A small contrastive audio-text model, trained from scratch.
Model: encoder activation swiglu, encoder layers 14.
Training: cautious_adamw at rate 0.0012, 11800 steps, batches of 256.
Data: trained on telephone keypad tones over noise or synthetic speech, 77.3 epochs.
Rows from block 2 of the text encoder, named by matrix and row number. Rows with one number belong to one neuron. Each number is 128 + 32 x the weight over its row's rms, rounded and kept within 0 to 255. All counts start at 0. Numbers have three digits each.
# fc1: MLP up (text_encoder.blocks.2.mlp.fc1.weight, 512x128), inputs 64-127
# fc2: MLP down (text_encoder.blocks.2.mlp.fc2.weight, 128x512, transposed), outputs 64-127
fc1.163:134185167132144121106127170081104166136200110050118087115149114125138125118135141210092145144131158181099111153086175143130126096117120108086146134121045099119137135147141184158166169057111115
fc2.163:079093147160134167141215145081152079114094159168135138212103108161109089085098153142122133185136080166126079069127109127135125108145130151084134164081120097090098150097120085113081155151142095
fc1.164:175162107110174131152122148113147180131128114104122103127104144119118113154156115166093126170115150068102090104092115137164168094134133137140146100112024134146132142172142184180125141093128157
fc2.164:110125133179107184170146115161145099123136085129086127135071098142131087089193156144071138094095071158118126125130103142109135119095076103139142061116133160161140147143114149138090116068106101
fc1.165:170152117112161107136136179079084163106139131100113106070125127142142140110115111153104187146109139097106124136041153142153096096095116131126104123151052118136184103194123203148132208123105146
fc2.165:103139103107113106161078076196165119141166086174116108138085132069060093095169100083166120077122158156157134161145088153113091104139135127139152081119135163096071138183130105148130130128105164
fc1.166:194178131122186118120112179132121179131141134063086082099119128143148151150138114153077119120119117152127105152071171115148114059095123091132122114113045083113115128136128142184108164131108147
fc2.166:124111160090103109126081116136118125193137108134117067147133142114169143155148109125191131119114176178114117136200144153108149113152123100119175125075110185163023148142158139131159088144121096
fc1.167:164200148146163095138130183057131168106111108118116079129130056149161110167164118170092125177132170175075103133074162141086127155088073102113141116118086110126165134148120184156137176104135156
fc2.167:095116146178090150118095067133133043116110118131151157080141119143129152118158187121135148134164146145119148121130142067130111165120150152122097117102203102093157082121127061080099099119135130
fc1.168:132112156140189136097120174092120170175138107103119093096168114116129140105146094150116122149086137150102111154114160106123104110122128093140117106093056114135145143163116164129131209119110140
fc2.168:118156143155109146173143110100100128076113145175114106167108142115074092068071117065112120125130124086175144157113109157101164128162178175169147143130169143137122127103152112116125171113115179
fc1.169:152175076110137093157096107096145158109103139138108097079098170105081134127167095142113134142167154097126162173079160094134124075077136121163125098106089114095163079157171134135130167087093191
fc2.169:157153155108167077184136160079088131141201036120131122173114112126094160138123112170135112139112150128101153151145175095066149136115120075086084106095072091180161138180141135161115147101174127
fc1.170:143102159149107142139147129088131141130173108180072154099176110154141144098128141125089167200093102144104154125044145145137097142082148112119171112098109143161108178117100141156156230114126110
fc2.170:096114138163107160145120101134150100141167120144078126125100137127174061093142164110118098140130090152118124121177066187099100081120135116131178120108196163118103191126079112158122090150129106
fc1.171:132166101121161118130099165074136171172154124115130072120129099130135112167121109195078157122145164155127135163068145128115089093090119073133121055112037119113176110177136179162145142125095128
fc2.171:137140119187113155122145171111167097137124100137106124200069124075154103117108093082090122092107095182189081154139000115116160133124131086099123144122147133147144146119118093109074148063105116
fc1.172:112164158136154144089057166106113162124144140094165072109112117155143119132158131131087094139106142150111160143132108169173112141116103101103138102139092025143211097193134171166127137120147156
fc2.172:131093147083125158176104177107205164145099089114192155072173138129166153108133092115123135083136058107130126109165185089117168120185150176106131144117140097106127117138105136172171093105159097
fc1.173:183157150096204123125160171091117178136129111078116106113149149155117142122109097159103147155118142131109109156090148145121139124116126104111088111084042087174155125158129193138143207120135150
fc2.173:108110086091148140162131157056087170149095136198093133087082098120097155098141080108094135142155086129155157155139115129099110097133160150132126131109120170124150146158139174108174118068145102
fc1.174:164165109108188140138128149079148161088172128088075098109138168123109118133120125190067127121115133158105115150079171159151134118129138102127096078115080128114126137149146204168132185108094136
fc2.174:124137141114132158148098104146150089110131123181058083126110122121167143067167097093155114164119155141164144131135158120127151165095141123119116000132089172154086158150090146098167097155066118
fc1.175:144135098144155133138132243109134163157127120072131108115112136163138115119132093199086127133105107122082103151071163098162145102106095127089135126122078115125144139102146175103163170137097167
fc2.175:112127145081152099108115140149152171145136128094129116097190151160138152128085071155115157132102127113121092145144228165124135129130081068121119089127080122189064142155104191134154128146117127
fc1.176:109149148083194127102067125113088139101152113103103104152078122181102102098190123126134149123054151103087117151126179167102098157075119105174094103144109164149140144157106124174077157100147122
fc2.176:131159123053159052147128156106089136154134111106139130156133168112089154143156100146188122164138157143096148171131166147118129113116100084103120121138067084182173126160136117137109163132187184
fc1.177:148106116111163080149156140098146107173140126043115101064088094083188113129114112150109131181130148140121132140099211109199135088107127111125166096133074126164115106104142118178104170090137125
fc2.177:156098171087122179134070107206094146144143121144103133112142159134114112146093156052188139114127147155131136097123137157076111174104160144193186143165171171167092156126127135117199162183137122
fc1.178:192139131130175123146125189095147137137105118116101094138128126104131126140164095141105153104137166165130116112074196105156118125120126070088101134131074071125139128141158155166139182137080148
fc2.178:087155175144132121120173109089079093060129091124111123115061114134105133164135174126145125149193184127094129125107112146080085120058150146109122100104131186176170119165092083136141104108174123
fc1.179:138145160132136116113168135066112141101128106118094081093138117091157127147129135144085148170145153163113149151056111176125121119055156148143120087074086158120103150146105180141178167079123110
fc2.179:170090122108131114088174154126117152112199075135138202131168126208126156097141096108126161167090145153111127136134178140158113132109096095095131132102093162189126164154115150193120152097116095
fc1.180:113120158160129136122157183044140145178189121130094139096143109168159111103159104133136166118077138169140073111088161131155107067150074124114152143068119138110145159123122118151170230146090096
fc2.180:087082159077084052211149150084132144179150075147139133103098226087126102158151122128157099128126120107109150123094160096098163071147084098101132074124137156164209132113159117142159116084171147
fc1.181:138183105152148105117130223083110144143145133095101058095151111171134106145124104179103159117084127136099091184098112115157124098154138086106121118122068127128125126151124179118129196101067155
fc2.181:128092145151079160071137148123127109095116160097117145119122111221106128059131096086075177158146093123129080155152199109136105143165114140134155137075153172135134171115112111138187159118103121
fc1.182:131181112121172104143162153055142162144142105125104094124092117104114125135121108168095142176111163143108120171105119168126117114127111076108162097131050096078159148155150155159108159125085194
fc2.182:147135172073136120165086093117152101119145092170094126097140153098146126138159090098119099157123148152134115122137099040131082129093110081098117082097154092122123112132085078152143139141176129
fc1.183:161163147128158107173125182077175182184144117058119094131095099115115135157121102199097154135113122128097086129083129101142100122092093081109137086111046094100165122130137158155138187120154130
fc2.183:067077117175132146131108091111099059103115131156106185131122078176101145088201122083166135120102090125119136112170099141118105127116134144144151136083165154101115128151109033110080139155111106
fc1.184:135141114145126148157144215112167154185125130087157087128134134132130104106105110200063098129135072112116098132093152073170161107127103118074153104134071121137074121113173182119139169131092162
fc2.184:111180131119152119151126207097185129139107132052135128118162157186102091137138073165083078155144092133076096126140166126110172117074094093111124075131096128186141158128099196131117142122154136
fc1.185:118115146134210145106114116056158134135130111106130089122092103122173104138145122148088116136102127145127140103132160094136142086103070093125156106105070110133153141199147184172113185088092159
fc2.185:099164148091152122117172141125077143156166040185109174158129131084111076128107087108128119143118111120128079082127095162132123107158182119101143162086134129173127142153167132139095117107136112
fc1.186:134165112140153089168142147074130182149149120089135098078119141131148097132107135192067070129082111122106119204089136144143148112140093091092154106114091126170111085164151179139129181108099157
fc2.186:093080150181112164138155114111120076122123151163132088214061080135188068084136118144153162114091129126162122088126050106112136126186100151142112151100130149128126133105148080138087112109108055
fc1.187:129134105167140136168136222127143155184114139083168086120132118155119104125105109227098130115139094114102127121108161061165153130113073097089139092123078139153086120127166172130138158099087137
fc2.187:095171140095162089138112196080167140150113134064115099132095181162111088150151103175102098179160107136085117120138159126086166117099084094123149075143078100185188145120124165143103143116145133
fc1.188:142169113129174099129085182054137139131127102073107083122122144088162107132164163139123135187182161156072092162114168155121154102130119092134142112110090117086101125148153174174103180131118133
fc2.188:189101153181111154119099171126164172120172105101144160107111123134144197122095092155123092150184121126167133116123108100120144141141129047096153110133153144112114175097127156132120152156137183
fc1.189:139118126151157091150118193061121131121109130073105106103115138122110131112127095170112140180077110136125111159098118156162133118109093072125137107102053104115110149151161170167143163142118158
fc2.189:109143144164134121153124075148112070109079063139154197120071151147133119181136191169144128105153138100100143098144134090119117179093121172139120151183190149115103078119145107146140092131202094
fc1.190:183174125102169088106112153064115157132150125083113054115136088160132126129165136153076141154092131155090101163077138110075107099142130090125127099125060093089160162144174147131102129113098151
fc2.190:114123137131120111145119124123153118146147118190088116100151166107142085113110105077113135145123108159200088108081101133170091043169151176105155112112132142134148132068135076141224126148099155
fc1.191:187148107167159135163136204126133145123136108058106106133160105106133138140114133215063164126111140098135090126107125137138091137110123054088161124110074117163183128143124146126127219140106141
fc2.191:111117113179088117094153118163180090114144084153083123150060129162072136124145174101156172150163163108168131142065129124122130114164114154143112099160164176169109096140168097164178143084096152
fc1.192:140160114185153114173113167093128172155141101097100066141106115114110124129167116168107127124064151129091114154095172135151117112113111097123121088110110142103144124157172188152115195111130113
fc2.192:105109149105129117147085156132071183178176111127143113080157096105124149168124131092160044146156124152081138125183177082102160142122107081130158137074112161102135155152103146140131106217150157
fc1.193:133213078132148117180108141088122138123122157061104086125175119122111108145113135143128160150119168140073106158049151181089120090124134060105124132160067093096179134120108177155084143095109136
fc2.193:103075156088126154103108099122077169111156103187144144110124099142143138159155155094168117081098183149140118124168148150083110135115144168158097141063185188075062149169151186149171093111159092
fc1.194:155172136123160068138117211096130130162139127138146068127131119104165115133085151176119130137111137146107157166113184119138105092115081081147146101119033126128145085163144111143170130090119113
fc2.194:088081173093096152137112119152067089132106153106166156121105107152160125110087112113156122152140136158110147100184098133106127196163176146184156147160171188102106213115119128055155102181164118
fc1.195:163224090146168110126093189089143136148130115066131077092107083109131156138150158138138130147121149160078115120110121137118092122149109093117135122107070114123102109132129126155143157105135133
fc2.195:111140126081123084128086147115171119166133139157162140140139169101121179119082165122164124162122105140113143089074180116127167141150096128093074117116141078133107102117110116130081132180116135
fc1.196:168161109128156085136118136140159130125119134136123028171130130102122106122122134156098089135103153187061106148073173139147131096149144098103114113087043131140114137153153128176148182109109124
fc2.196:155110122122154083082140100136162139115114086141099099133082216130184113132129206132121107163145135128171158170079116126125142146128137171107161104107082157177124075128157136127149115080088137
fc1.197:151136146107164084118149185115135123121159131098114083143091142164100136119123124174088169132086105152118106157054170117106118091117175087104134131088037142152148096123129168181120117116136157
fc2.197:114143066174105184175143100163122090080132095195174144148111157130083121097099110117077127076139073060170155095159082083173103131099173197132108158141182116147127077132160113074111131098119093
fc1.198:183177136137158116151107183094121182128139109086150075099126112146102123133155102188072130138108127147119107148090183124133127123099093072125133095111046096087131135135167182139137175125080180
fc2.198:196089165121151096117127128134168146143114081125084129156111127124132132116101070156115185139143166175143120140119158153093076139175151085085138142170079144144089148171114122147220149119158156
fc1.199:155151177131154132130136169068105146132201098079144092139102080126109125163126103144102168096105143180089087150078122103130123077106142105139171114097082093176123113153118177178154221129113145
fc2.199:152131096133069090139101105171114128090117130167117134160121198129191123098050088101126098156111125101197087130102116108198162153148097104128126140148136116099164101116121132095106152181102194
fc1.200:130156116143153105121178161078141170133178117116132114132123136137092118098128095182088131146114129136111133155060139145117165099089109073121094067089026124125154144172140147139167183099114168
fc2.200:112135102174149125145104090151116103102083157069140144095045134141123097135176141146129083115165168190120116169201067082111136147124139136123126104128125097052183116111142080090081115133139156
fc1.201:146184101082208109129120179069151169107136094094090096077108118099165105115160126157098106134108142146127124135103168159126161094106135131118122120090046125135163100145153160180126137106120152
fc2.201:168102083190135086136086150127144094125091114187115130130106136163138169109157094176086101131081129101132102153119122054157105129144070104073063117170081121124124061117146098142108099136165119
fc1.202:153124138108144096192157116113156124153126120108141059096165143085150107139171098178113136143105169112101109168100150129104146093105126110111095106131053093102134140165150131160115155096110186
fc2.202:150147138193100132159165131083163122118059149138127109142116071099174120130203151125121128089055107174169134143116099051108126148134074117099132132119166088066178119060127139111100127151114094
fc1.203:144148142152163101129129164078112154113137116078136080136133100147116145163154077214121171111079170169127091131100153164133095070091115096122111144110050098146122169139109161146112175117125153
fc2.203:136094142130162130093127150189104169128164072111097125187065086151141113109131125097183107136097107147087140157095132130106156183082075086117131155180148179206077149171149141129120122114142140
fc1.204:162146103133161109149152164086110175116113097111135106107126154135095113133117126167085127084103127094094119160055118122171120113088105108107123078094067136150151081160137179156166189092109166
fc2.204:059053120124088092142150146089117142200101135158128124139192153103164103144116132113170132102082096077123138138120122150177164061156069125104118169152118113133145110081166095114148123155171092
fc1.205:156160135112174103131133175055140157139125117081102089093152142127140103105142119161088126161070148199129100179059148194121090107107142103105158095149060107160130148151121185164134184112120146
fc2.205:072078150133133157148134151154090144132176107107149143099094101146139061149115177109145077128131092105098123095187103146117100086157136099086175164144148153102157132129091139108128171117136138
fc1.206:165129060113212090114121148099095142125149132101139099105109084123144133156197125174127111124097146130104136148115126126162153122104117083127137124124030098135171145140138175197176168105103122
fc2.206:157133148128098169082183122184094132140102167082103134121146053150144165115146097117145162101122199152083092160184134155120091169135130139137110101155153112133093169163084173096092107112135093
fc1.207:151091129130117095170118143105129185177160081039146078115099124115158142128116190215142125105111125124056140133080149081126146128116080070116129128123122084126144122164177161130118158172105154
fc2.207:151137136109126112139109149100132079123103081122139075127145146117145111164146160116110111203158097076126150067150137125147154103039137135126141142122060126115157077179112127163180147143109122
fc1.208:160147076109159111124132136092140171157111110103107068109120124120148170130109123167088137163070158095104101132102157113145089062106151140143131120125061086143133078201125170156154151158111192
fc2.208:137163150155147061135141084120104108097155078176092099145050109156081148091121167133119167111125177133122135167072093143134109162156132130175116085099153164160094085117114075170109124162123142
fc1.209:164137115140137112135120177050129155147130109109114082087113103164115148172138127176120186147120125132100102153087120113128104105087102045118149120128047164112106094171146146149121157107087147
fc2.209:141151126128106125080154175093121139098120120129119175087093115142124132149178112129109166157142134111110145163073148144075121164091062135170053114173140159181142121170149141177078135047154116
fc1.210:138164137148218103107124178075125166111152108095113093133145091149138136121115095168109114117083145142115077148100146159145118139118138093110129103128060142128123130170127197190114178163113137
fc2.210:064131129193099182141128103124056109072093136161120184125118140168113086100188157067109098162146131067130175095146092133162127166109129103138191094143154185120178170145104118107129173140152116
fc1.211:170201103087206085124095164096090137144142121126148097164130131139126116124155140142106102139115135148088112146087155112144090124120113136120157080137032084126156145158129153182111153077123175
fc2.211:145152193123135126167154113076119133124113077170145191113066109132079168136112106147114157145144160164113159136091156071113060149108149148088093096140109119176119103130127103129138128102216123
fc1.212:162185115128188124152117177090088162127134115043142102095143111143133132146141100137074153117087124147080088111102123117176118115096098096113129104116057140115131115155127164176152206115110099
fc2.212:094092125163099153142128202170148083148184071101136174123130088120151105135133141091143125095103073178125108085146093143135156138144105101087175145126163153125123166154127098113147185155161081
fc1.213:142176123144204157114136171058172161137143135069097107131093118146128128158135096154111128122102106162082115112093111162142144069129101131110133109128037108171138151139145154147130186090115151
fc2.213:130136105105173113100098108180112115141124091146124198124152151154094150132131136102157130136112171170105110169208200146108081157101149106137076062101147116162132128155067136140090077129153096
fc1.214:135115115139128144130114200091138177178125122117092109150098067105112122136142092160146142156128105146118076102093125092093124114126078099139172147149129072130120157112149104125084169143130137
fc2.214:114125127077135054177128162096081124214193027118109147158122111112092125136158123135164103166142141163075124117141129103100117103176107045098140123121098092132112151164148077194101096132169143
fc1.215:118111129124104111162158088172115158157159118089116105122132138121086068154147174209123129070078173154081125111107135167176089071128070058119155070083134173133082150120156128149150118128121123
fc2.215:148144122122133122132114081111118129066100127146148123139088157100139183117139106102122125114173145111170170157142098065050162147118190177164086164126132072148211086129166128115117149082124149
fc1.216:164170103114206094107125170090122152152135121083129119086147126107125126136140136151076186128153116140055083160092167161128127124125137120123113091173061067110143177164116219138099167103101135
fc2.216:103166133132153138113099147123169099107106149057122122143109091148115109101164145125146179083123150174127104097160164138124062134139081133133109110112081057078142137078130089150090131196079098
fc1.217:161162137115192121153114121074144152163135127098108063121151110132120103142154137128137111151090156163045104156096155128143110110088134056094134108121047100109149135166123137150120185140100136
fc2.217:093117178210119087114127120098094057121129112174161159118121173158093136149116146114176098165129107114142145116090115121122105107123153151112145132164181183116119093091068032141105130120184087
fc1.218:140155111088189084117094151071101163132142120106125105146111133117142101120108123144098175177108137130087132185071192158131119162119114090114110128129044091095108177151140161158147196123154146
fc2.218:092118207101103119113083133128140126139136120128098057191115128077121119154145180122208140120171134161127140101094131140077098158171134175141166132156157110077086155131131077111144128181167145
fc1.219:145169121123161089128145163069125181134111109083107085102137156142138101174124106197115134139101146105102076183062151176191137089093093098116171108114088117139129147147140177166156175134116137
fc2.219:110115176123143156107130144138092068155128148096133161133120107130201174169193121109160117127119120165103092120220072103089094173164164127143164161146162142119095162116061108100128110133165092
fc1.220:131118086171110121174096168137126195162140137102148088116115133145103116114089138208093107131139102070074146101125155089172155168101095092077145115143123135136129117129175179119146146154103162
fc2.220:126152095136094116141153149102221159140122105129100069099132141108117136099165141142111098168184086127107134129081149109098159081094095097116192072098079124205138134131157146131125110063065162
fc1.221:132187118130190131123137154064071143106164099096127089101161115123128125133118120147063103135077120121079103147086120144156133084095144102133141138116069089111133161136139170158095194124132154
fc2.221:100135149154107156176104166120152117125105100125141110160078072124138150169137167150141120166151100162128111144114086068062182197130141105106147166136158054121110124122152107097146182156157149
fc1.222:149155099119189099159092165109099170148139163090108069092108104161143105146147144196127118117100146161083106166116147128127142115107132132089137130124026072109121115134154176177149163133149137
fc2.222:132157146089111155108138113149174105120117143145146201093142154090114147130158104139143167135180132168106112111147141145062092165175171190149079135125116094166149153127098108087101097059119111
fc1.223:154152124150154100102079137103172102150138088097158126140078116086139147156156102201128184152111154150099100148083193147107141055110126095122144124140109081136166138164114162164131200097073144
fc2.223:172149130124126130184128091137147081150118075186103102160131164069160131120137133070144094101107131146196158136123084116118112155098108087116117104164140112101120086127089074165118094149134093
fc1.224:111138095173156089142119156070122148139192139049124087121160136104159167150158152207101120115119127099119115133085132134127114147064107069107119107117078093109158142137138169147086192187116111
fc2.224:130149195075114107110071109146102160124148121128125126127083116108125124136112121112117130121141178176129147101125127126084086199164183148136098122116173147121115234112114159131157097121148121
fc1.225:170206096115183113152142158081155134143136127039142071101124090147127132168153137186080102144113136145099099144106160109151137099098118108112128118105064096106158084169146141149131162113134154
fc2.225:148099134213084120131112164151173108087102111145077119128112139149127146080131106104122211171078123134190110149109077120188101115138096081150161116206133121155078131107087127140187212164117146
fc1.226:146131132103168119118127206096103167141119092049134075151106083132116095159126099158122133168113153120092089144067157130155160137102108100117108125107057083078162146135166164159140169137110130
fc2.226:119115144126146150145133138143128142135215149105106084118138127118098147162168118101116108079150116173144085165119122144142073129182191097159175128133159127106122190105120133103193205125122123
fc1.227:123105128097152051114146182113090145206145118083167119148166097126156140169115123186152131107055180163115110133144156134155136083164127119074115144113058097113116143122143118140168138166142103
fc2.227:119136111199100159139162132144139092095159066098145139114162091150129142112094180173126097120197112164111119110077145089163143141090091122091098108079151149085106133147122127159097097181128173
fc1.228:164149137114189091155112152097112145118119115100137114108111108123143126155150111192115115125083129160073087148133153192124138093077089121132106129132090104085132101169135208125120166124147174
fc2.228:125149144094140082131114164115149111174096121099103122123129126113116132136147093160125153143131180139068180157126136170053067118186130132077105083171110125172129134155084122130104070104190089
fc1.229:153210118126164086105137166103111168109143138082145088136130123131129114138112101159087164136102128158092081168113164153122130106128110128099122116134069135118113113135169193160141151103125176
fc2.229:113146075154107123178111129155178143172187088082167112133142138084152105090176134115141119150079141140072159104157167106111147183091085130091183085112138093166110146165154113107114148103082130
fc1.230:160171131092184125146118198066135137154113106112090089120159077148140097133119121170072139120102176153092139130085149156135108109104150160132094142091070069120128102168157168147106169109121149
fc2.230:099166102152161154117144107111114128118143094157112127142101131126112169168166157083128116084106115130134126204113120139136147145085130160201123129178214166168157139124123110161121141155150112
fc1.231:137146085154129101141149180096165163140167092072107095126140086104125122156120153189091142093133132154097049126044136155119123093102103098136109103117100096113127146142150149140109210130099158
fc2.231:115091136184078109124113126134161130139128129116102149064151127141161157119079151157169123150177112100143210133090119119131186154130132139077110095125136178095135113138103174135153149174139173
fc1.232:154167090087130082111106166117090160126140133141087090112180113143135131173118121149112115151080094196086150138084146115145102131079177093112130107099029157112099155137125158171129166093083142
fc2.232:132090117126174111132122157091120203137116074163141068164104147120113073124102119132108091151129101139113154127091037153147134118127144099152176125123202229117134183144075156103126135138102116
fc1.233:214161104120154096168115156106144172129158100087138105133106110137135125124124116229089145121096119117091106139035194112162131119103108091132106144118095112151162115146155182166119199117116143
fc2.233:127076163120132092155157158059113155155095099168147179134147149138165146103158154155161138113134078136104202136082168148111139121164118156112117153169139187155165123144116122099139153091199085
fc1.234:153169091096204119130134143119091081132116134121151109098142148164138091148147120149143100154046157103112086104109154105148131119076131046123142104057027080142120095140089115176141157089113143
fc2.234:109089128100118101160122114133171195179135145173133147071094130104115133116117146103167052158142104163078160166117157111133123111160069159103148117119158138102106109088160159089147144097176164
fc1.235:178138145133175124159145160084099171121163108073127097115166079110115112118116151207076133141105140146114144124061148136136119124085112097113153088109069113120135137145124206174156210145126122
fc2.235:014104155159103153151097117053130103113097122153115151132096117112147158144189169091171095130138105153137143080137102110087136146118147133134135120091187140109128169119094075098111128146155100
fc1.236:133162163116167135119091203096110171133131120082127081138146102144114136123143118149078112132064101121074113206097171137107152116096100109113133089121069124103117119172125150159139147137098160
fc2.236:134162108108152144095167121077122139128080116150117098140150199111154166149143087151092160132132128100087155116116108157110120136093080118170103093151094160158193107173199163121089081050126098
fc1.237:198151107136132089138089198087134158144151123104118083082135109133123125135144134186094134133099106145124093169093132107130126102116108092080150107116053146143144130142150166153140177101096159
fc2.237:110098136138094096125107098142115128159134096165088088195122112118105091139153176102149201169076185082187098116080114126206102101150112120191148121155126151100112088183147049169185146150065172
fc1.238:163181139110208111117160204111107177123151116050123086120130156128116137156120114175085138134088131133112111135108136151135107125092142088131133090105051085119159129144129173152084170156132097
fc2.238:050160174090162188141165123163117131103167136067140126162059074115092072153143177139119126080139124202104109095138098123107100171134140146161140154113187105128122180108104114143116149068163084
fc1.239:139160137133180134155143143084116141141122113039141098123152105153136124139129123172082148139102141152104099137067105158133080117087127100137163106090054141133131112167142147127120214093133112
fc2.239:144158065147139154109153124120121141140133091151137117161095106084151088134109103100110110060102123167172099131158086115106149129154102149088093129157152115067197133123165157123056168135134110
fc1.240:161147110129177109100096161083087165140163100074118094113105153147149100118157099146119136124099149193080123114070176096140169104128099100114129067070088096112155095156138131141129177100132118
fc2.240:154103143126133098138126122118120083098121096127176129206104114106108155144108101172170096080138114133154128133107114067114120165141117119107054143162163110143130082115104085109117115118177162
fc1.241:133163107120161118114111171093126194103133117071116101126125128157136131131123111182070127119097138147089112177083160121140124099095122089122110086134067095092129124173110192149106194106124181
fc2.241:133102143080145194129138082175117170134181155069096087134137103117154092086167146119156105064109130177066154097184132171080098124155112129145152109113153154045112188099121171150152103151123069
fc1.242:135146134119176107132114161084142171156175105102140053127146105121109105128129138191077136147098129144098079189082139136136139106100114067114140112115069099117110140157166156163132172125118159
fc2.242:148087131148114148130125143157073098173173095110135166134149100178149173050110146160158093183125126093099140094190155075102133183128151107071133158123139123121155144139131140139120097202112091
fc1.243:151164124154194090132094191083107140118139117091152073098090090150153116160108113220105137154111160149099114132092156124141125137105116079115145140140078096082136100146140158142089204138105126
fc2.243:114135141173093146096202082087138079117122085171051131138104158092103112073201111068132137123125152156150139164126088166097116127138123153163096105148175154118189156129130072135107108079136112
fc1.244:148175095122204113130137165059130142136148125065120084140137113091151083149150119183089142097092139153113140149057152152142126089108139135128136100114027107123168117135134147127174146101113119
fc2.244:071094164173090113173127102140139118124122165098169131080170106123116159077189120161169112125119162166118131111212135101101088172155161145127141098120129117081087156089053101104138102203125089
fc1.245:130158108133181095139104095104117188111158128096118041122151092149114192158133105165140128157086119141065096126106148137162139090072120103113123097131081075094125102156128137134136150140132156
fc2.245:143085158176106153164168063111085141129100081158127115093136136147165131143095100102113138112082099100093145100148068094110179148094134131113167137161161148155204161117127171098172102109135076
fc1.246:130125150141128137119158145124117158113212111109089120093094161133115079121158148152089154086080155152131089125078122136143101075102097079147115079101100150092164165123119195174157198116113120
fc2.246:112140148082112047134173129096123165136120093125146137124090194099069125162182100144127134092112195101107133116099177133096103116166080144138105092090079154195218121140211116163144140053156128
fc1.247:150154146111134103156074162095131137138136115082126040100102096110114138143105128152096128173111153133096145175059156161156126099104111081063188120097082091121120115160129153173095155128126117
fc2.247:147114185107128153082129105122192112119106145100074125118100125146126166136120135158163145152144151173080116112146165126067135084145062122131103128131122131143126145137092117133187082042168131
fc1.248:173176115108206095123121172069139172102197129067122079113177104135137092142132117175092152123089108163108086095108127171158099095099105124141177125082052106125092133127105138150136155115126125
fc2.248:170192126143114130118104135150145126074110110127072077166098197124098134080115100074088147145135124129167126177099118155161089120150150170120178117140127129161144122144136149101161163133104161
fc1.249:157132120133133141103132155079105154152116096088112073102098107139119100156202109189126143137110139123092155129096160141178109056132107086113124123133085144110160119147156176173164172161125124
fc2.249:092125101121106140162085159170150157148150097149156139114088124124140100096113128117180100111139116132112177094129146104173173170090135118095144118086195122056090126161160146134115159183105166
fc1.250:102149134123196096127128194092098168135170112086126084117077128169154118187168110161094133137109127163106118115081120094199117134131125122143119073129012077143150116154156120153135160107135111
fc2.250:140124135114120107107179092165088130145192100188105180126119115161119175164128164117190136132134158102150174138155178139060124155125135160110100125135160099135110093148173092148086068087202120
fc1.251:137163115093189104161177184086120156097116134094152068094139146155123083153152115148103155103125133152091115144096129120185112102108127090133104104118038136118139107155116165150101180115134149
fc2.251:118161106153158112085134141122104126084152084150153175122084152145091142166148155120123088103186154134131113190128076133154103102119181117128155125109170175214136091168113094110087112045103116
fc1.252:181145107141178112139126150081146167110132131114124112116133121105137152138138089176105167093069120166112091128082147123138115109092093116142105125129073087113109086173205168168116155135134160
fc2.252:126129152140137104161113171108090111120121074081193107195067065109107100157056161152159145136169116156122191058088115099066129158138119133100115181154153114097177106176107120142123156162174113
fc1.253:172202117096204089119059171077126121144119120131160121092207159132126179149097095135084122172122102098136110189115132116124142146107172133149136135161105094141114082184115144136114144126148171
fc2.253:113093167154063156166154108145126129145136086090140115154041074045131069192173137174149112103103149157077136058175121097079103118100126097118133159098153127126145160123188138109179120123155120
fc1.254:152141166115143139131100103099128129080139113147087083167089154123089110081151135127074189119119120076140158091078157137095090145069126150171109114121124167184159123159113140165134180073113116
fc2.254:113102174116168076168103167050119115161138106131158145149110155142124157105150107156198094126138100131106163127125159085068146148149108119102102146135104127154180130139098085135104151161209134
fc1.255:172135130155190067117095169059120124134141139103109101114116154096128113162152134152097120110131164106096107150083189119118148110121116096102141109107056060140147097188134157159151155064098128
fc2.255:091135131163147104101121098102148107171178080144103125092123172122168095088215161129168090115104145178124129139117124127121140067148125164088136050113120136167112148098104095165133106181118071
fc1.256:137164089102148122151103141061097162124152106104106091094116131115141160170151074178102083203137145138083104146040137090168098062128122136111125115132085097110152169140130147159099158073077168
fc2.256:112134165096128115109066173126114137112147093124180129148127122107116161131190111084129126108133161163118133123178139109076085170151098140165121124090181120171065130151025129148202143134128121
fc1.257:148152118142147120128151168079135163102182112087123099103114129139137102104126104182093098142094136105108085128099166104171127106091122091131125081120083124094126121167183196172140158083098172
fc2.257:125181128143133137114140084113177164081071144151042151055140188139091143129122165129074139160167143110136164160093122181127125154102137166123187045135096158167143111138142139121162135084114143
fc1.258:187168111124165106155136162071112172125163098109132100106137165123132143120147106160088134121110147144133085176084169129156124119115107088114123108124043122139155142185138188191130174098086158
fc2.258:140138166109164076154058082135071134116111097086142106195118173152074100111141136169123113158110172079065160133170136124113084155148154092177138133119099115141149091164112101161085116109137097
fc1.259:164137112180142109131144165075122166147112103074146082114079085139115162149125123211093130111114119146087115149059149127140145130127103122104118136159061117109140131149145180132123174122112156
fc2.259:135099108144097154127177059094161113108119106183094146171095162113154123097096156097116149098077124098205144099072059106109106129092087156127107123158131144074173088087143102126083093081114089